A small sound classifier, trained from scratch: arch tc_resnet, depths [2, 4, 2].
Rows from block 4, named by matrix and row number. Rows with one number belong to one channel. Each number is 50 + 10 x the weight over its row's rms, rounded and kept within 0 to 99. All counts start at 0. After the name is the row's rms in percent of the matrix's.
# convs0: first width-5 conv (model.blocks.4.convs.0.weight, 240x240x5), inputs 156-168, a 5 kernel for each
# convs1: second width-5 conv (model.blocks.4.convs.1.weight, 240x240x5, transposed), outputs 156-168, a 5 kernel for each
convs0.198 092:50 45 61 50 49 61 60 63 66 49 35 43 39 71 56 71 56 46 52 26 48 48 41 55 39 52 54 44 42 59 36 43 52 51 48 63 65 43 56 32 54 49 41 32 44 45 60 30 46 42 47 53 61 54 30 47 46 40 42 41 59 60 49 49 53
convs1.198 093:33 54 41 56 33 71 53 51 53 52 66 68 57 58 40 58 21 58 41 52 62 45 56 50 42 48 37 38 46 59 59 60 54 53 43 39 43 60 68 61 56 55 40 43 40 37 64 47 48 67 56 56 52 48 54 47 61 47 34 47 51 59 59 68 52
convs0.199 089:53 44 59 61 45 64 69 45 38 45 61 57 42 51 59 41 33 55 64 51 46 45 53 48 28 49 43 53 46 53 56 37 50 57 67 48 49 65 49 57 41 65 37 61 61 46 47 45 49 49 56 57 56 62 48 55 47 49 42 49 62 60 71 59 71
convs1.199 095:56 56 29 64 32 47 49 53 50 45 40 38 56 44 55 46 56 72 41 64 47 51 42 49 62 58 39 28 59 41 59 52 61 51 49 54 49 48 68 36 64 46 44 54 48 46 42 70 58 46 64 52 49 69 53 40 54 36 45 77 49 47 40 69 63
convs0.200 104:54 51 37 44 39 58 40 36 57 41 58 57 51 47 52 27 47 43 54 62 47 70 60 60 55 60 55 46 37 45 59 47 45 34 39 37 44 49 49 62 59 44 52 53 32 45 41 62 52 52 55 34 52 53 35 51 61 54 56 42 37 25 43 43 47
convs1.200 109:46 58 57 40 60 51 43 45 37 52 42 75 44 65 48 46 68 43 33 54 50 62 60 57 62 40 51 54 55 47 41 43 56 65 76 29 55 53 57 50 50 38 60 47 53 54 59 60 63 40 42 39 50 47 66 54 44 49 43 51 58 60 24 51 50
convs0.201 097:58 46 43 50 41 52 46 67 61 41 43 47 54 45 43 40 64 62 71 54 53 46 45 66 46 34 54 65 51 53 53 60 44 47 49 27 37 42 42 53 39 43 42 63 54 51 56 39 45 37 57 42 46 41 52 36 52 60 52 34 31 50 59 56 57
convs1.201 095:49 44 56 59 36 53 42 42 42 56 69 61 53 52 42 48 60 51 41 46 42 51 66 62 39 37 50 40 49 56 42 37 52 48 54 54 54 60 55 60 56 57 51 50 64 57 46 54 49 53 57 37 49 51 40 53 43 38 63 62 48 45 49 52 56
convs0.202 106:49 37 47 49 60 48 46 61 54 57 42 51 48 53 40 51 43 47 55 42 54 44 50 53 38 45 46 41 59 52 58 59 52 31 56 41 62 56 37 48 63 50 43 47 33 40 57 54 53 64 46 46 54 50 45 56 58 46 52 25 46 39 46 48 59
convs1.202 103:36 46 59 53 35 40 47 48 52 43 41 51 40 43 38 59 43 58 56 46 59 42 60 65 42 41 33 46 50 57 38 54 35 48 51 47 55 60 45 49 29 54 49 55 51 47 60 56 58 52 46 33 42 49 57 42 58 62 48 42 44 42 51 50 46
convs0.203 115:38 52 44 54 41 44 56 67 37 49 67 34 47 59 46 36 51 54 65 64 54 44 56 56 48 43 44 48 64 27 43 39 54 23 49 40 55 46 61 58 56 61 53 43 49 68 38 52 39 40 51 62 54 47 56 57 46 34 41 44 39 44 57 51 67
convs1.203 108:74 35 52 51 54 34 36 45 37 30 58 45 47 59 36 36 50 40 50 46 43 52 43 52 51 49 32 58 51 69 36 56 46 54 47 81 65 60 64 36 52 57 48 51 46 59 54 33 58 67 51 55 61 45 49 28 44 58 59 58 57 65 45 61 62
convs0.204 097:52 52 57 46 50 49 49 67 36 51 42 37 49 42 59 56 53 64 50 50 54 63 52 51 47 30 48 46 63 72 44 62 35 58 53 46 38 42 53 47 46 60 69 74 65 51 45 56 47 54 54 65 46 30 38 39 52 67 58 60 50 49 46 38 33
convs1.204 099:50 49 49 44 47 54 66 41 61 46 82 68 70 53 47 39 52 72 47 50 62 30 61 49 38 54 67 57 50 50 38 54 56 35 70 48 28 41 52 49 55 48 58 49 41 48 48 34 61 41 40 52 59 41 43 65 50 46 51 35 39 43 48 58 49
convs0.205 102:45 51 28 26 59 46 41 60 46 50 46 60 43 51 47 52 64 50 55 57 40 41 43 75 57 55 60 40 42 46 39 44 68 48 54 63 39 58 32 45 44 57 47 51 41 40 44 45 51 32 61 66 57 54 72 56 69 55 52 49 42 38 47 44 73
convs1.205 101:57 54 62 52 65 59 41 47 56 52 52 49 70 59 42 56 26 58 38 51 36 44 46 36 60 46 48 54 55 71 30 39 33 48 66 39 58 52 32 47 43 41 61 52 35 52 51 33 56 55 40 41 27 37 45 41 77 48 32 41 43 38 62 56 44
convs0.206 100:66 39 42 42 46 44 51 58 62 52 50 60 66 55 45 44 64 49 58 57 49 53 44 67 50 56 48 56 49 49 50 55 39 56 52 39 42 41 55 40 56 51 47 45 36 56 50 50 44 50 45 70 53 30 44 48 39 46 31 36 48 30 38 47 55
convs1.206 100:58 40 34 43 33 55 48 35 65 39 52 41 35 50 70 51 39 61 49 46 46 64 57 40 53 40 42 58 60 66 39 64 59 50 45 85 47 48 53 44 59 53 54 41 33 50 62 60 46 37 56 59 56 43 29 38 36 40 42 47 58 55 54 54 54
convs0.207 102:57 63 72 53 66 30 44 39 32 43 42 45 45 48 64 37 35 52 43 49 53 46 48 57 47 40 34 37 40 42 64 61 47 65 67 59 45 40 30 60 54 70 62 44 56 54 57 51 46 41 57 66 47 53 58 32 58 40 47 53 54 48 38 43 50
convs1.207 097:57 64 42 52 70 42 58 37 53 63 41 38 42 46 48 53 52 51 53 43 40 43 41 40 52 32 51 60 55 70 65 53 64 53 51 58 43 51 56 46 58 56 47 49 65 41 34 27 30 58 48 44 53 52 44 42 41 51 49 72 59 39 39 41 44
convs0.208 094:58 39 57 45 48 59 62 48 66 55 45 55 57 36 44 45 56 57 32 63 55 58 53 41 54 38 45 33 50 52 60 55 51 65 41 60 50 44 43 48 47 47 56 52 47 42 53 59 44 55 76 54 41 55 51 51 64 61 53 74 56 47 60 42 26
convs1.208 094:66 47 60 62 53 57 43 47 54 40 49 53 39 46 45 42 45 38 47 68 52 65 46 33 53 44 50 65 50 65 64 34 45 40 45 43 43 48 42 49 50 60 40 55 57 67 58 40 50 50 35 31 51 54 28 39 48 52 53 49 59 52 57 45 51
convs0.209 104:70 63 61 74 45 45 73 52 48 51 61 52 47 47 30 68 51 50 41 48 54 48 59 57 50 69 54 57 47 58 31 63 74 39 54 64 55 32 43 34 55 47 36 53 44 64 50 40 57 64 59 51 55 56 51 47 61 50 31 59 44 60 38 41 49
convs1.209 104:66 40 54 48 37 50 43 65 25 44 81 42 44 64 53 52 50 43 38 55 42 51 54 60 51 51 62 45 47 35 33 46 39 36 60 45 54 60 51 41 40 51 71 68 46 59 68 38 35 43 48 32 57 67 38 31 47 56 52 46 49 45 71 50 47
convs0.210 103:51 60 45 42 37 61 69 32 49 52 78 63 66 44 41 52 48 64 44 64 70 37 49 71 39 60 59 57 51 40 33 52 72 59 30 43 54 39 45 59 68 51 56 45 52 54 51 63 52 57 41 44 57 49 49 40 44 58 60 53 66 60 52 56 63
convs1.210 098:58 52 47 47 64 45 46 63 53 36 68 48 43 65 52 38 59 37 61 60 43 35 62 47 41 49 56 51 54 50 43 49 33 51 65 63 50 17 56 64 46 30 51 41 45 56 33 30 72 45 62 48 49 43 55 35 50 57 45 60 49 64 43 45 50
convs0.211 082:33 54 52 56 51 42 55 55 45 64 38 45 58 60 66 39 59 57 40 52 56 56 55 46 48 50 33 56 45 39 33 46 48 71 56 45 43 62 52 52 35 45 48 43 52 40 33 54 50 49 35 63 55 49 48 40 47 56 44 73 68 62 47 56 45
convs1.211 092:37 44 42 43 61 36 47 48 29 44 45 40 41 55 36 55 74 46 49 55 59 38 62 52 38 54 58 51 42 45 58 31 44 58 66 55 64 46 47 37 56 44 51 50 46 39 39 48 41 56 46 46 45 38 59 52 46 57 53 56 45 35 47 60 54
convs0.212 111:44 50 51 71 62 67 65 56 47 50 43 26 49 41 57 47 41 48 56 52 60 45 52 50 45 53 32 63 48 55 47 50 34 55 59 42 57 43 50 40 29 41 56 52 48 51 68 62 54 62 71 50 65 69 56 37 44 45 42 44 33 50 54 51 39
convs1.212 105:51 43 41 60 39 46 49 54 62 41 40 50 40 48 51 50 46 59 51 41 32 66 29 61 32 51 57 41 62 56 25 58 53 45 47 53 42 51 46 50 54 39 49 33 55 27 34 49 50 63 71 69 57 58 48 45 50 58 36 56 36 52 52 43 50
convs0.213 095:35 54 55 48 63 41 43 57 49 52 43 39 50 64 58 45 57 43 73 53 52 51 53 55 43 35 45 58 41 59 31 55 56 46 36 46 53 61 39 53 50 51 41 56 44 51 54 51 62 55 43 51 39 59 56 36 48 51 32 52 62 63 58 52 45
convs1.213 096:39 26 47 55 52 48 41 50 47 52 51 46 43 48 45 56 35 39 46 62 54 60 43 40 47 55 47 52 54 40 70 44 62 45 54 70 66 52 47 38 56 48 56 48 64 47 52 37 47 65 52 35 48 46 57 60 58 53 37 52 39 65 57 65 65
convs0.214 094:62 64 34 57 55 51 48 50 58 51 45 51 56 34 43 47 33 54 59 42 46 44 52 62 62 53 38 61 51 59 44 48 55 37 44 80 49 46 48 55 66 61 36 51 44 45 56 68 49 60 49 56 46 50 53 53 41 53 46 43 73 61 62 69 66
convs1.214 093:61 34 53 60 40 46 54 58 65 54 49 46 54 61 66 40 27 40 39 50 39 39 53 69 61 47 69 53 73 49 46 52 61 60 62 46 77 52 52 48 46 39 48 32 41 37 38 38 51 46 51 51 52 43 51 33 47 47 39 28 50 43 52 59 40
convs0.215 105:53 49 52 64 60 52 49 52 65 40 55 55 50 43 67 47 69 42 43 48 48 52 56 44 60 66 70 59 48 53 55 53 53 63 45 45 48 56 61 46 61 60 52 55 60 59 67 44 46 36 76 49 56 53 45 44 46 44 34 37 49 44 54 56 45
convs1.215 103:40 47 58 59 49 60 51 58 61 49 45 54 64 37 62 69 43 44 70 59 40 38 56 45 53 39 44 38 47 49 60 40 48 49 49 40 50 59 30 33 54 52 62 65 56 51 53 53 51 60 50 41 52 47 57 60 51 49 54 43 34 35 46 54 52
convs0.216 090:60 55 46 61 47 51 46 39 65 49 62 61 41 45 57 58 57 62 56 51 58 50 48 50 35 42 55 69 74 56 55 51 61 47 48 47 51 39 60 58 70 71 50 55 54 63 60 51 64 40 41 54 40 40 46 56 49 53 45 48 46 53 68 68 60
convs1.216 093:65 44 43 48 44 52 28 53 56 59 44 34 46 49 45 37 36 51 64 48 56 49 54 68 29 47 43 62 54 63 54 50 59 52 53 34 42 36 35 33 53 66 51 60 53 54 50 38 32 53 51 67 52 35 63 29 52 48 50 53 39 40 45 56 51
convs0.217 108:49 57 53 48 72 48 32 49 35 52 62 34 39 39 49 39 50 49 49 52 40 40 60 29 44 57 64 52 41 39 58 60 46 21 46 52 35 57 62 41 56 53 50 41 48 52 36 53 47 49 29 35 48 59 45 53 54 49 36 61 57 50 53 53 45
convs1.217 108:42 32 46 43 36 49 52 47 64 40 67 60 43 48 39 43 46 45 49 57 32 52 42 61 32 45 49 37 45 45 22 39 38 45 29 57 81 53 57 30 58 36 49 39 38 54 58 45 44 35 58 57 44 55 38 45 58 61 38 50 54 52 52 62 52
convs0.218 107:48 60 40 64 46 51 56 73 56 51 38 39 55 21 52 61 52 51 57 45 53 61 61 48 76 44 39 37 62 60 53 45 53 33 46 41 44 47 42 55 48 47 46 63 53 48 47 52 47 35 49 50 70 57 33 37 37 53 40 47 36 58 41 42 60
convs1.218 102:65 38 70 58 34 50 58 59 40 60 44 45 43 50 36 58 45 53 35 45 36 48 36 64 37 49 46 65 57 57 36 45 50 54 51 56 62 37 49 44 50 51 45 47 62 23 44 49 43 56 58 59 53 54 55 29 42 55 72 38 54 44 49 53 37
convs0.219 109:51 57 52 44 33 37 68 43 42 53 51 39 41 45 63 56 51 48 39 56 39 53 62 53 43 46 48 43 60 60 60 55 51 40 27 46 52 53 62 38 52 58 52 41 45 54 44 42 60 46 62 40 47 41 53 59 49 45 49 67 56 51 55 52 44
convs1.219 105:56 53 40 56 62 60 61 49 65 57 59 54 36 42 29 33 55 49 38 47 58 45 32 56 34 41 33 37 55 40 38 54 41 55 52 47 64 55 58 55 53 37 69 56 47 51 52 82 74 52 46 54 43 48 35 56 27 41 76 56 45 49 37 40 46
convs0.220 113:57 52 43 51 45 76 59 50 33 51 58 52 41 45 57 92 38 39 62 38 62 49 58 45 56 37 49 44 43 50 57 48 57 58 61 37 59 41 28 58 75 59 51 48 68 55 53 46 48 42 41 67 45 52 46 60 49 36 50 50 43 43 36 36 36
convs1.220 113:74 52 54 41 48 52 59 66 54 38 55 56 53 59 45 76 49 58 52 29 44 62 48 71 44 55 41 51 49 40 39 45 48 65 35 36 28 50 43 62 35 46 44 53 38 58 36 56 44 52 79 45 63 49 47 49 43 43 56 63 51 60 43 63 55
convs0.221 097:66 62 46 53 57 64 60 55 62 38 71 59 45 51 39 53 59 47 64 50 49 43 40 53 51 52 46 38 47 30 42 66 43 49 47 50 16 64 63 65 40 35 47 51 41 49 52 42 33 43 42 47 51 57 51 46 50 40 53 27 50 40 53 60 54
convs1.221 096:63 36 42 29 57 43 58 53 56 49 75 47 49 50 50 65 46 64 47 44 46 52 42 55 48 69 61 48 63 51 36 51 43 65 56 33 41 48 75 66 44 51 49 45 54 59 49 44 43 45 62 46 50 57 68 49 55 50 57 61 44 66 46 60 57
convs0.222 102:62 56 55 47 36 42 59 66 63 58 41 61 11 68 53 45 27 40 44 60 53 65 40 54 48 55 44 48 53 62 44 51 56 40 69 56 50 46 49 35 62 39 63 51 65 39 43 62 38 46 47 51 58 44 55 63 44 44 42 41 68 35 53 60 45
convs1.222 105:61 55 57 51 32 48 34 52 41 66 71 42 74 48 46 44 50 74 55 60 43 69 41 45 47 33 51 55 39 35 31 58 39 40 42 52 39 54 57 55 48 33 44 65 40 68 41 44 53 63 43 47 28 58 29 43 39 53 62 40 49 41 39 45 58